From a checkpoint of a small contrastive image-text model.
Model: encoder norm layernorm_no_bias, text encoder layers 7.
Rows from block 5 of the image encoder of a small contrastive image-text model, named by matrix and row number. Rows with one number belong to one neuron. Each number is 128 + 32 x the weight over its row's rms, rounded and kept within 0 to 255. All counts start at 0. Numbers have three digits each. After the name is the row's rms in percent of the matrix's.
After each neuron's rows are labels from the 100 images, of 14976, where the neuron reaches its highest value: "strongest on" is what is common among them; "lies over" is the class under the peak. Only what is clearly more common there than usual is listed. The data: simulated stained blood smears.
# fc1: MLP up (encoder.blocks.5.mlp.fc1.weight, 768x192), inputs 0-95
# fc2: MLP down (encoder.blocks.5.mlp.fc2.weight, 192x768, transposed), outputs 0-95

fc1.196 096:183147139156172126122120101106192171162173145139085123140142155149094188130127121172130124132160111098094187117159166164110178159142069134114098192089069109119119149148152138091144095136164096184101103131142131122114177097102132116169069126154105164140049169111161145140071127180174175147
fc2.196 094:094146182105063137090135179143109090100149188114089173130112110140182076182124142101122128129148146135137090168108155060087116109131209079126160117162117109124158059150144113198136156077128161173146108119080182110140076077083105180118149195145174172126146138150120117119127145127112142142
strongest on: teardrops
lies over: small cell

fc1.61 097:088127135072139107154131097179115058111112149181125157087124108110113119128103188112079118156188169111156141110110170087184145112109124146135114127170108211111182125149127123100119177149103149178087109105095154105119156107171158176122141149081088122105172093113111126088096193149141128118
fc2.61 094:182114128119164131146128122126113087156159150098186194122089110141125098150134098182171085111109172097124117161107048133099065138097075105130128125082143091141126139132134186141191104075120163110174113129184102129160103162105069083180141120131138155159100111132147107106167107086170122170
strongest on: lobed nucleus; band-shaped nucleus
lies over: large cell

fc1.467 107:179115127125093108157159122112079116092050134097131135105143104126108135166088127143143133166163078176128107100165176128174180097089173154135127118108168091143161075156113072132083154125111127135170109173096106174153078124155127175107065140163114211171138112094139139105159184163158128105
fc2.467 106:125067142113147170108117131106177140123188119118195151138062122138097128092070168112097081119200103095109149139130105082130169134145095177166065129128138170168098169098195163164067111132125143091154099110126189124151112118126135100090064114078128115113127106118135111137130089158084140208
strongest on: band-shaped nucleus
lies over: large cell

fc1.215 094:132083093117113159145117142141125087085121147125063167121116101112049180117125107208169122119104120105103127134156098047131152104123218104107140125105105113151113109123124085164140096144151147109152115142136131132107155145094089150119158118134154124056117150153096087150123161106138084135
fc2.215 093:103148156122193145154072171053113116121183103074179111093112134135213064126193150126156086128086090096123102097152149102119126119122031157121130074114127100086139180171106184051172109107073101139112124172130103106160140139139139107089125156131120144159065086166133187095128136198132097120
strongest on: teardrops; target cells
lies over: small cell

fc1.672 090:114120112151131071119116124126108104123106169130136136144140117103138121130165165142136156124099097139141112087149143158085107133129163074173194143149124091101096054108108150034149138116068177138137090176142110119145126169249169159153169143135168069132089155084126096110108138133151044134
fc2.672 091:124120109072138164114107117149141153190115097104140106103150157143093104120099034143171151131136168181106145178150103124173113161128107123130090113176162099126113154129150118191106199206154134160144147097149137099133150074162161138099133185112087151170181142164152155106147119113120152118
strongest on: platelets; dark grains
lies over: small cell

fc1.612 096:106179172166162151121121152111088132069087147103095104154088061120063124132143167137124110138112117130144093170097128091055133166100122121109121207146087160176132133113132123113123220146109111147131117188151051161094170107055165142126151128146122125119141111178147122153107096125110109106
fc2.612 105:082117056103134093114140105166114155122176143187149125122165147118134091151156061130142148111162126104141159079151114206151120134114177170113095053140160099132143094173154141128134109148111142148115159039091121153118125080144089119095084113124083128168129155144128098152163179120127117067
strongest on: dark grains
lies over: large cell

fc1.626 095:079168081126116090118125104131199140154100111125141098157108136092179131154114146094083156165166167097123117104088134175143118198122137167151131169105113164156144047177147088081147139125141138110122123167108118063119145108149118178130099173160110130122166121153169103113133164074139214192
fc2.626 092:190079138187113129081098141127116131100140147099111107107118119103121151121145117120161020064103111190152134159115117084148149105081122119145189151116106140158193154066165125125160143138135082199148147163153082111102161153146165122132164132136100136140111125074101184154163090143088075060
strongest on: small spheres; crowded
lies over: small cell

fc1.416 115:085132099112128133191142148077108149153110144114126082141111103152124095120173091142148108113106101127169177117189136148109112099093131174101156155149131165109168129159125075131083146166048077129134146113129130114169137106077177123185090117138118170169136165110126118107163135155115160119
fc2.416 124:123084197150140188152167092135075141140098120124117127160102098088209186071154152162130166128135132162089107147150122066113141132183163160109106076064087148120181134167104160132075144125138083095099135167152111105115089123126084120098174180119054097141130068195098175156128145128075046097
strongest on: target cells; discs
lies over: small cell

fc1.287 085:121161127111126127111131158125135080157128068124114159176139055130091055085118150147136157113149138097119097198113125033160114157176212142143122143112112138120101123115099120119081158174138073097114143061126153133182135077097176149121124121082141100147058092144115136094080133153165191155
fc2.287 084:119096149047111132169142085120131122117113197082187112123140112162143119171192108084130061151160131136113135121131148134093113106153059137092120190141082148126116170166158105125179027080138083102144139129123130146139110140150128139072159124143145150081120080122140105116204107122125103094
strongest on: lobed nucleus
lies over: large cell

fc1.247 091:069139189057112091095140149127116133138057162159164165096142105099154136134155115163100189108108064110169109137123118115112095118157135159109165165118093156106128148112099133140115107110112115123100215097187095101161112102165128105091115144133141122107105114139153101146174084084182166124
fc2.247 093:134091136140126102104170099114091140150117101134114117190210116133124071136138150047108109180090101144097159183084141133168122143131193085080120158191169099116108101132143155115100130137145095185120098097164150187169156133136110101124056160140143090134171139165182107122115180101116117122
strongest on: platelets; discs; ovals
lies over: small cell

fc1.542 106:225183120151145163128120141069124123088165174082128146117119117153168180170109209089155146116132149121115126150124176102130185131149113193095079152125135117091155149178130172156101111119125100137119078136096123157164128177081027113132134100208139115069144114136161160143101145143148084136
fc2.542 110:144133177117112114046066158101132169105117112109186130090181074113084105173164108166122117134078147159081135138098143101147128156139136157154198100111166122129148123195123112143147168084164145148133164066176169156131169140171133130141233190109135145095185163162112116144150092175128114157
strongest on: lobed nucleus; band-shaped nucleus
lies over: large cell

fc1.596 091:184136143176167117158124125110112123138087106192161151103134098121161139163121127117177115149165138056090177124135148072084106137141047093109151138087122098111123112134157118210108109130134148103137176158127146111092154133121120141078135086122119100143128100065146110156076121109183132066
fc2.596 089:044119119143154196151105139149094086139149157158152115119144109124142111102115111139095101143106116146046104130081081127122123143045226129072133131140090146119097112105115113106108144088138133141104149120142119167149055150128124133144162100115142121066142140162131134103153150114172116053
strongest on: band-shaped nucleus
lies over: nucleus; large cell

fc1.314 091:098119094087155157101149102101123190139148084138135142176086132063135125157100159116128115180137122106139105087110107138150117152096123150162151155149146137116142137166140154109085190142101052156083149140134090105099192143062115124154138146076141086122121119110118096105136128060106194117
fc2.314 093:168132175093158092097171099156123153182065178038097148105068140154108126114174122135101099105121143121132142097084140174101141128129141230157095169181141136181094157143147101161164145126121087127122083123091108087126148097110103122172136153114109096100125109089181146128162128127113066167
strongest on: dark grains
lies over: large cell

fc1.685 103:124162148123131139126086119101138077187135129092113037098118081108113138123154078123167094139134109086162129082162105117117150185172224182121128172106176096147104124103153123126157127166127134120120169137154109196132112109149182162114168055148120196163121054180135120177150152186171090138
fc2.685 118:128146131106115114187185109132071142112126101125152091151127109148184123169146108154157157103090194098140102102141130166160149116116116179170166149177132214164152154214129124109140147113143078084111143129117149115169126142120153120104062147134122046140120154142127114164134121170117087132
strongest on: small spheres
lies over: small cell

fc1.682 093:079131110089095153142134144137125150089082165116147098125122147180150114075121180131131129071113087131136184098193136099068096129116152101112115152093154123062133200107070129104171099133130110128094103118126096113080063149091145097102140127073118106115132157136111076174118129070178197216
fc2.682 082:163082206117123114097163157115132129141142077128119095094105122160086126150117072140071123118127148097144192149064119082146079102162135121122136126155137074148162092175090166096097079110100160114185161157074157145177180119144098157138089138195146093129111137132115154104166151111058102095
strongest on: spiky cells
lies over: small cell

fc1.129 087:128138133178150197062118105087134071095150203091180178123128131166176214159102150154145163127170120150064144092108124085148154131164162108108084102128094083159141129143103143116150131158153116183121103145119116151136190131098058086119135112130130164129119115132118148081155148113183137115
fc2.129 090:126097179153137179144143134060135179127083130078149181140099066156066137129124146028126102130113125151128141148086138133147103147061134143150148174073089109129119136107134154123151174107134119167181127088103129104123150201157160133129160156159138172108161109137150153162043110161147090091
strongest on: lobed nucleus; band-shaped nucleus
lies over: large cell

fc1.72 098:108141129149133140123168134110140097079092196127135146165146101139115154156162168077129123159131081112120121099157076076147116109121156147157133184188158146109089088160149126103200147125145121149191081121069138083124120110135124157122110176133120151117149174193084135101131132133103125114
fc2.72 090:115140123133091172134074121134105155130192106120102160114088098137153120146143071162137160141099137081103088147097144215113177107124086098124151099068124117141147130163096099167069129087153139159123131167175083173112092156133085180192132111140172119160115084115170107153137079152134140158
strongest on: target cells; band-shaped nucleus
lies over: large cell

fc1.526 103:139182144064154147119128140121129132163157176069109094118184091141135102109153118127131110124126082091116135116114080148160125172192122215130152107062116114133094107152143115125112104108095117149066108036138174131158117076144115151117078107121144148109162076124153155052042123129197070130
fc2.526 109:089057201144140116184149116125128142140121097155133141114146103118182121170102132134134156179112190119162123123109151059124143139108146140114111133141114151102226160124119105138151150150124193117180184165168097158126129167166155102143145202102113083127112144128130143140129140136082178074
strongest on: kidney-shaped nucleus
lies over: large cell

fc1.525 102:126109122108087128082172107206163180086144179110179133161136145140047176123053125114094136104101101158101078122065110088163096126139158113127141152096182147108145151152096161114178177113136135137117153156160123116143138104096103075116155151097094085126150124084129094116127152074137115099
fc2.525 102:104166127108128119164139133089084110157093096117138192135108116096151115160092165151155119141091164177199111113158074165112113119098157154119134101145094090116104109139092119158087114155156099090095097146125105145094084124133083136123134102153107083130086171157149154171156110087080113077
strongest on: target cells; round nucleus
lies over: small cell; large cell

fc1.78 105:109174097115126084093169129153130141105118182136062107120132140101075164105155130107140119140123139155118130114119073141111135111096116115196159135153089134119130074157154137147165135092094123073024131153091127109093160111122107166123064161165109133137113090106055085061082159071071150155
fc2.78 108:101142056149188089081104098137065203148175122132160116191106133159097131202151109163130156104147178104171189107169183168114107145165142093118118167135199121122051145093098095108130175137140094117143161128142115115164147100080135157166123086098108135158123134105109154146144157149124110085
strongest on: dark grains
lies over: large cell

fc1.583 099:166147112128120154106111130108159125119121140114089187112116128118111157099121172140126125108149129143099180126080099130061167141157063148158134143129189151162125092173113178104139158101126138175157114170115108163149116128161083119127158142156084154110085103169118102127145148078155167132
fc2.583 103:092130194123122160159144137102158125094144139171193180122106114121137156135100101125116136123090148129076154122126150063174121135160199122146089122084045076146119099149111142097123126124168166142145135073109190093124161161141091157157087140150114149084154152134152133136100163126151082116
strongest on: lobed nucleus; band-shaped nucleus
lies over: large cell

fc1.637 119:144111131161143155150133095173140170061145089131092120102080102090127131095139127187113176091106171194114141144118071080116169107111122077134094093118120172097204090208114175065137133076167093121191101130112099108114041147111123142124117106091089148124159139079111097118098136132163126166
fc2.637 123:114056085132177168079107140090198076133087087183146104115102125108168174105139108130124097112106115120169130071129167099127147133095139163108221156116154139099150169079175161158133111143140171103151143120137144127146138124163155138103166169132130100103113128166123150154130129108129155148
strongest on: target cells
lies over: small cell

fc1.190 093:104140138132068177116097172130059098089179096104136093117094150081167148172092105157160192099140123119172127069093190173096127142182141184177084145090161138149120143095133161161155082102099136090161128122104094120115137088150126165142154156079083112187152109116124130138122174141089120205
fc2.190 103:121117099098166108126143107114180105193184134159146096112124105093121173123142198179147108158146071162153097104141068134209138128115187056110174161190118106134096090148158111123159106151117134123116176103163169115166123147133195100130110096173151116116063126190132135139113077104162067085
strongest on: platelets; dark grains; discs
lies over: large cell

fc1.241 094:068159116109102131151102129061184154156133124167181151174110150133097193100121157080159120082175119144097129111166083098104120087077093138118085148156099136143159112128130155169129156133205100093141133101084093106182069103103193117136122143140071119126072095159168196100145102141109067105
fc2.241 096:146168105151106118155174156156178055110053121129177100096122082140132152093082190188090127157075147151129145094128144213123120088089097099157125110162099123100168175161100149096084130148135131132088179083164176134172086118154164132158192093139105106119140113069153175130151164093109128129
strongest on: dark grains
lies over: large cell

fc1.112 095:123145115147127087119182146066099174110134102150126121128122086180164071145114089173149080129107149122130172136090114129156170152136143097090155126082110141136199107146151090162162151146150059139140150075154102155124192134163120133122111116096123182150077084109125155149143114103061174111
fc2.112 091:185121095139195137153072090138155108126178139041153130099145151088122144167117101131116077102080146091082067153113097159092107066091110130153116155125146180062042153084151122072146173106135195158117137142071133133123114136123118153108150130157101087103201120077132093164120129170143155127
strongest on: dark grains; spiky cells
lies over: large cell

fc1.277 123:126094211111163053106139122096129143104110111099103126115169101154118145158170121145185100157153099065152077189114169077150109139137148150127107151097108051136107145131140113122095152129124102111116194141106086160132179123139121134123112110087147145167069125104129153129115095073130151178
fc2.277 122:132140096159108111090126060105157093097147050149115142129144133119104188148093130111094151113101089148105106119129083147130113113164130113181145174162117091115136086133136103158100114110095196142143108102110131143127056133109121129098142087154090163132108126161159081112141126133176081089
strongest on: spiky cells
lies over: small cell

fc1.657 110:121121083180110175085152132144140179064150130104148162120072115058092166146193146164143146101109149065145119128158139099129137128143160123137124129154153100095143110099109093025124113116163102133155136053158158128161113154123074149051191156116091147115145134185088086150138156093134112133
fc2.657 101:143126184111102154138120141120141151161141075131093147128194121156114103078109109114139112077086120120127118171112161143157139078153083137104118160084113133068138118156068214125137156104185112150194214140149138114148120088124087112185131130159160085124179148187078095137152099129142135144
strongest on: band-shaped nucleus; lobed nucleus
lies over: large cell

fc1.280 096:132106119090089140120156085152142096141136146180164115133153082043156032117108113109152166126175147150176133137124123152100181092164146178106169205107140120070143139148130156182111111131154165161179136110169148100149159132126153119138207149149128100188167098156133099102103066137171108116
fc2.280 098:093070152129116144127104136122115111156205125176133141111142136151088156100134110098085138116136090040135126169103079124098116081139118117142182127071130127121166093079149149108130101156129193073055114149102114102130122070146185134150065109087130196107106133096092090100122188084175123127
strongest on: kidney-shaped nucleus
lies over: large cell

fc1.29 111:092146140091093126170122151142137124085094083123098136101114126116132166140112087119184190123154016136120158086185121143122163179187213165138063167089119127128123132128133183162119120128110130140097145108144138144110105134105149156153123122075146101113205127186108127134101157119144144096
fc2.29 110:166112138135171111176144142156100157173114136105119089128131147092131064117133119143113097159139116106151087164125113136131137177123140140101192112104139151122149158140105144219082165150150140118101164131148086132121171095104221166116125103094108164120161097180201118154159095120171133123
strongest on: kidney-shaped nucleus; spiky cells
lies over: large cell

fc1.579 097:145118137072093133161162120067104079107158078150109121132155153155127127092180100191105181120089146088160148089147078100163140130086145113198174062088157119163103140151131152119086105086107151113197141164125166102106092175135136161126091156149124165145136081121140124206185187168175182106
fc2.579 099:126112150110139151094134128216180121141150161130101137065117159088129180137104144053152122112113123108119067152102100156155110111148147151130119198156104096091193047158108140145167108109145143066087125137135053149075099117095136062066113119131137143204147139067088102032101072111142100068
strongest on: target cells
lies over: small cell

fc1.631 106:071093136083078147087157128115081120096144060069161131164038151149150150122150122084120165120098135144132131152122125104113132144075165114095128183156040136153125139110101120197126119151131110127132127090206147071068102152154173082145136111155134152124166119204144124138095186121130117111
fc2.631 101:188072109130103097118118117115122153138201144122133096107175144162042073112149115088173109159168096140106099140131105112143140183124104147117129073072139123122078129167141133142151147148103141146121173123115166179165135143097063183142150124072122155161188087142124071139197111141125182152
strongest on: kidney-shaped nucleus; crescents
lies over: large cell

fc1.270 119:097136080106160140129111137132097091161184153150152141117112076112093149165118150147176174140110122143235130146121092169134109136133123070090131109128124143063133116137066124152144139131077172105108131166122126132136122136142190127082083161111145163117094126097129144135185133165106162082
fc2.270 139:125089213146168143135137164136150113062115084098151167140205114150145169107114113131131061161136120117071104188094168121175162157155167183115143140066131108135137135123159139123120118110123123155154128093057074147128167110121093191064148151134131139141128063145172204098164152168117072167
strongest on: teardrops; two lobes with orange grains
lies over: small cell

fc1.403 104:063130179165139167158166138127115147106111109099164111092072110126119117183112157097164124138047134178116116091175162175108096105175138084145114168161126121134163139130132134178075167130108110161110121148148044175141130140090111175101082154151062166106105094103140177124094141068126136110
fc2.403 112:125164080072071086170124094139155096162149099151163142110145134140178124129135156117084133113148152112168096144061140144108160109089121090145134093087133129055126128108105068160153139164131183061092138095160153157093091196151071098090142155111109129103079104129091137121106172123198126080
strongest on: band-shaped nucleus
lies over: nucleus

fc1.705 108:062159091104186116140087145104144171162149138103134114157141073169184127122104087103176145129121146149228172118119126129132220155163140133098118114130134200112143120161143102095101186159139121144138179149120130161134165190148173141118145150128158128069113123081141114158138145180174114136
fc2.705 104:165064186132136122154153198122108044138202131116140122056103196158147121167121170168117166186147156120073114146140160171089117119162127123106168178137173119159100130156187134163111164109070146160152130117168152133148126087102073136173107117106117135110152114096141180155124122132058150157
strongest on: platelets; spiky cells
lies over: small cell

fc1.201 093:072146106193086188143116078146123151143137129073158118183172170183121119183132126162142075118125130139125110135130153165069199076134150144123160187114125103061144138160083063145120085155068093122140067119119195148096081129053069146115167111151115160103118150177089144098135158113119125143
fc2.201 091:168151155087102184122097227159098084099197170150125116088059111118165125066091151057161141067116093120132146138083099033137100082122117120125121070163132155111149116105164131062111107151164060131165164102121140078114134110151160132147081118131113111138177123156113101194128095098094156167
strongest on: crowded
lies over: large cell

fc1.92 097:108070129054132133127132132141085135120161136184138106180119109113080072091096178144133151118150155109144122115088115110168128156125068155116151113075136154137155154155136153098079134151100069088128113164156102065156185108114159130123158116137083104212164170143120086128126168084153126140
fc2.92 095:171138195145092108166168151127085116109094094124091156119098103135138098141130092178135153185114148116110089186157122130103168115157123101115114148136158152082087140090090121132200123137077189136140116098035106141170094115117069135134103144090137086155145120103133119172165124160129111121
strongest on: teardrops
lies over: small cell

fc1.5 099:097220132132109115104160126213084136138090106120106140148177097081127175093107193125182110110127121125144133128175145183136177145089174115097121115093173089173131064078101120083174126137104169142115187144148200192145120079086140138111103123126117111173098123099111126117089116120102105109
fc2.5 094:137095164137118134134084080135155122062164125109102093135159139051090127108185106177107145158084063115122129163132093135097088155140127138136127160144136125105087158166165171200128153144091146157140133114080069122136149140141139120121140161162130133093120115138153145095116149123164156159
strongest on: dark grains; kidney-shaped nucleus
lies over: large cell

fc1.178 104:128113143089143123176127130050160123127114120124178146142142138161096104147137114070157152099152163075137104179166139200091121103152123088072174164103132132035239116152129122059155147152089158137145139181088128147128123111124139086135108148118124126099140154096113084133126110120154156114
fc2.178 103:154086171127151117110147088166116080087074135118137162120122126108188123096064077128100093113139131180113129127156089195178127082143126103138120063102150152162093109186120108165116151100166089107147098133107103145139113155126117138092205120110162142125141091143024134155148057093086135148
strongest on: two lobes with orange grains
lies over: large cell

fc1.227 104:148135165100115133176123157173117073087111169095149092127156118179212171166112078121151145124186125143105119186139149146155130190148170088116086159108159120117168159102129130142122137133093155125096139124134076100143106151132164146190129102119100139169147077139183132160191124147136068185
fc2.227 098:165105171112138149171130102187141158140100145148093088130131139063094139127083120196151146121115110097173139134145111051158126137063119124134133116132123141165150157142141150172068116091130174134093109076119141088066196103128120147074166182107135073121153103120115075089101147108117132142
strongest on: kidney-shaped nucleus; crescents
lies over: large cell

fc1.299 093:180157145125204111046158198135182160154148144143133111118090125152123071127168164132112119082139143139120095112145189110116134135162102140066146126093104132066113138073124139114088134105126088164195165127154137149152151099141143134104147152127112110095103145152113171018089173124141145094
fc2.299 094:123102122145099176111135138143082147145111078092139164079102098166160175117188149042092153131142158136133082128166108100097122105133111136103083090131122172120164119136143115182130103040118115096151141153160093132108129130168088140120105171152122162135176130132102123139140094220119101171
strongest on: crowded; spiky cells; two lobes with orange grains
lies over: small cell

fc1.430 092:148076070152121174156053117228120168111109111068097065133089116099096099091125169049110082089110100166135163087078166158062155112165128128130118135125110119116035117180142126163136162164082131139119178138105091136126118171186087133109137131126098158085123132159106148163117129128141097113
fc2.430 092:089205177120108145090220180058176103197159124153154142144143098133152118134128135152159112155121138120143105113136146064126107099168119145149178152194101104121129169077087116119130220145156108113112109141166126142119155128137149116149042120139156099162140150121134160134143109094144135164
strongest on: small spheres
lies over: small cell

fc1.617 100:107198153126146075131122146163160122152089098134114163133055110180140110108141115169126140131139128161126149142035113134137072084150107124093161101150120100114143107154146103175095140086135124143098094077136127134149111164165152103179081179168130096151127149095158079162161138127137099104
fc2.617 103:134143112113096082160087084125110103141093128128098096095216108111070105106157115107090101109173128099204101132124168112138168160152160133111159154099153155099105118135166148062222068153115146083148129130135121081116169150176105101123157133084148079101153110115124091103079143126174155149
strongest on: teardrops
lies over: small cell

fc1.164 109:100198122123146179204118141049143119074133132088094071133125158064067109079113138179163164118163092119194078156129112126133130126160166116119162054142135150196165149156136200071121157169145086088120130132115189137148121129153073059094172107117111108163148134158138138123136141143107126139
fc2.164 114:111079143120150072140120180125124070135140120112155136122095105139095120202132121140110162178109163160104106151161090114118131120195135093128114173073129121079136153096101073185032138109092146108132064143092143116153144069120103116126082120084174119144095164140138115196126060149129097122
strongest on: teardrops; crowded
lies over: small cell

fc1.433 110:196166193091183119124148101167141069140095127095142145141146118125167137153164147158108124106153149103090155147132141085126168185087160137145150129129124122116106169127127104139136121103119119093138135176089147164161089141133146113109156130144117135178142105151144083134169109152184160160
fc2.433 101:107111184135119090082064131178109100167043084126129116108152155177178129176127062112115103153128077162120149114118179142122155119133119107132166104130131103117127174151129041070130092135116116114202164145183077133131183086129141131074094092122145116142136176146096150127112086103150113127
strongest on: small spheres
lies over: small cell

fc1.132 105:128113144131114112164114148182079170155129139151084105149127174146162103117149103114094122087156151149068203139150166081130067096112084106149089158142127182162092123128125167170206133125084119212155115120143077115112116148146139163144133156132170075141141093154158118170076129137147103139
fc2.132 098:102102148165180143085114104134169065160161127081161142130071075096066159099117178072113093175106107127158098116099081208126164139099164089150147116154091101125124136072114158114080134159185123125128169107141126113161113040164146149123159114122117105132149092075114151102167126086153193092
strongest on: small spheres
lies over: small cell

fc1.348 128:168112127114096115146191166132149149137148150072131126128091085105159155137162190138170138116106110168107154148102119156122153119167148157139124157114143083055159101188129213104115127063147137175143119106136205096161174139158077149128133156135101142137070096152085141200157150153149127135
fc2.348 131:104119182152098130154128127151155102153161120114134208072128110131124088133106143108107091144096134100119087151144142081172167126143115152170126124097127067123101114148092139097151142049101169118168125147143153166133163146151072146129121140150131148116129124100119080137139152076146099163
strongest on: lobed nucleus; band-shaped nucleus
lies over: large cell

fc1.497 117:100071134110138141045118112184093145131151093119099146203170156091117155134097150113098118135114122115106104120118132094074159107154131144101126159144104097102091096162140103110168152147116118152122123125173159099071088080085102118190083151149149162084185150119102142145129150175129117163
fc2.497 112:144132138125151129114061132096155096137170128115171134136184129112099163101075140129103097119141075127071140103127107148094099128017184066120110143064107108112106161130119130154086108158143119156112175129113107087149208091170147131082189077184085128140107138171095148108116081114148112168
strongest on: spiky cells
lies over: small cell

fc1.557 096:141132112134121094124100139081121121098136113116165102163111108153188157099107126109137084104158150073105102150098077133122185135105172131128133140109095117164098159175174147087118060133118172137111087097137208133146060156160112105097092140141166095100155100183112153172138217111112141061
fc2.557 094:127124118148089166116135096154059134143152093142208229136110118133124111155117151136156155111119114162115139232141176151184099157132115111113116119162142191099193121148100153150124127109140081122172110143147087121112171172069103127165139168113080110120116112150112089108121110158126138092
strongest on: dark grains
lies over: large cell

fc1.712 098:126152191121145145060155080138181199180159131107114168144197109126112092166173129120162126107155144105133154128142098104146135101117110109116147085085121130074098142145119133114066105114162046133113099149165179156181175103103066109130069134144131170097109114139145149078135174164160103121
fc2.712 096:098110098140158163174149082104111125164131169131187005117099123100099147157132137089150096131206128152113099108106113158114188116136193149183140101196160113160133133056099123077142153139097099113155131144073128133143125153131171136148180084117086151133115128144079144160108053118086078158
strongest on: lobed nucleus; discs; band-shaped nucleus
lies over: large cell

fc1.660 096:118136171142153130147136088117129056153156102117084153107112115144148130120134130119128091168088106130115147117134121114097105108115157120194082089152168081141182195117173078131121204120127211110147151168112149116149154128155158147143109156170105090172137090111082132121146170139101078132
fc2.660 090:140159078128123114170138052180117121086132155077117140076100113214153091165153087136144124128182120182109139129177158118139186206136151176084149203174165105097113127116137147135122093144120124083099124134119099132124187155044155102134154138127167108137130096085159129184129123121136154164
strongest on: spiky cells
lies over: small cell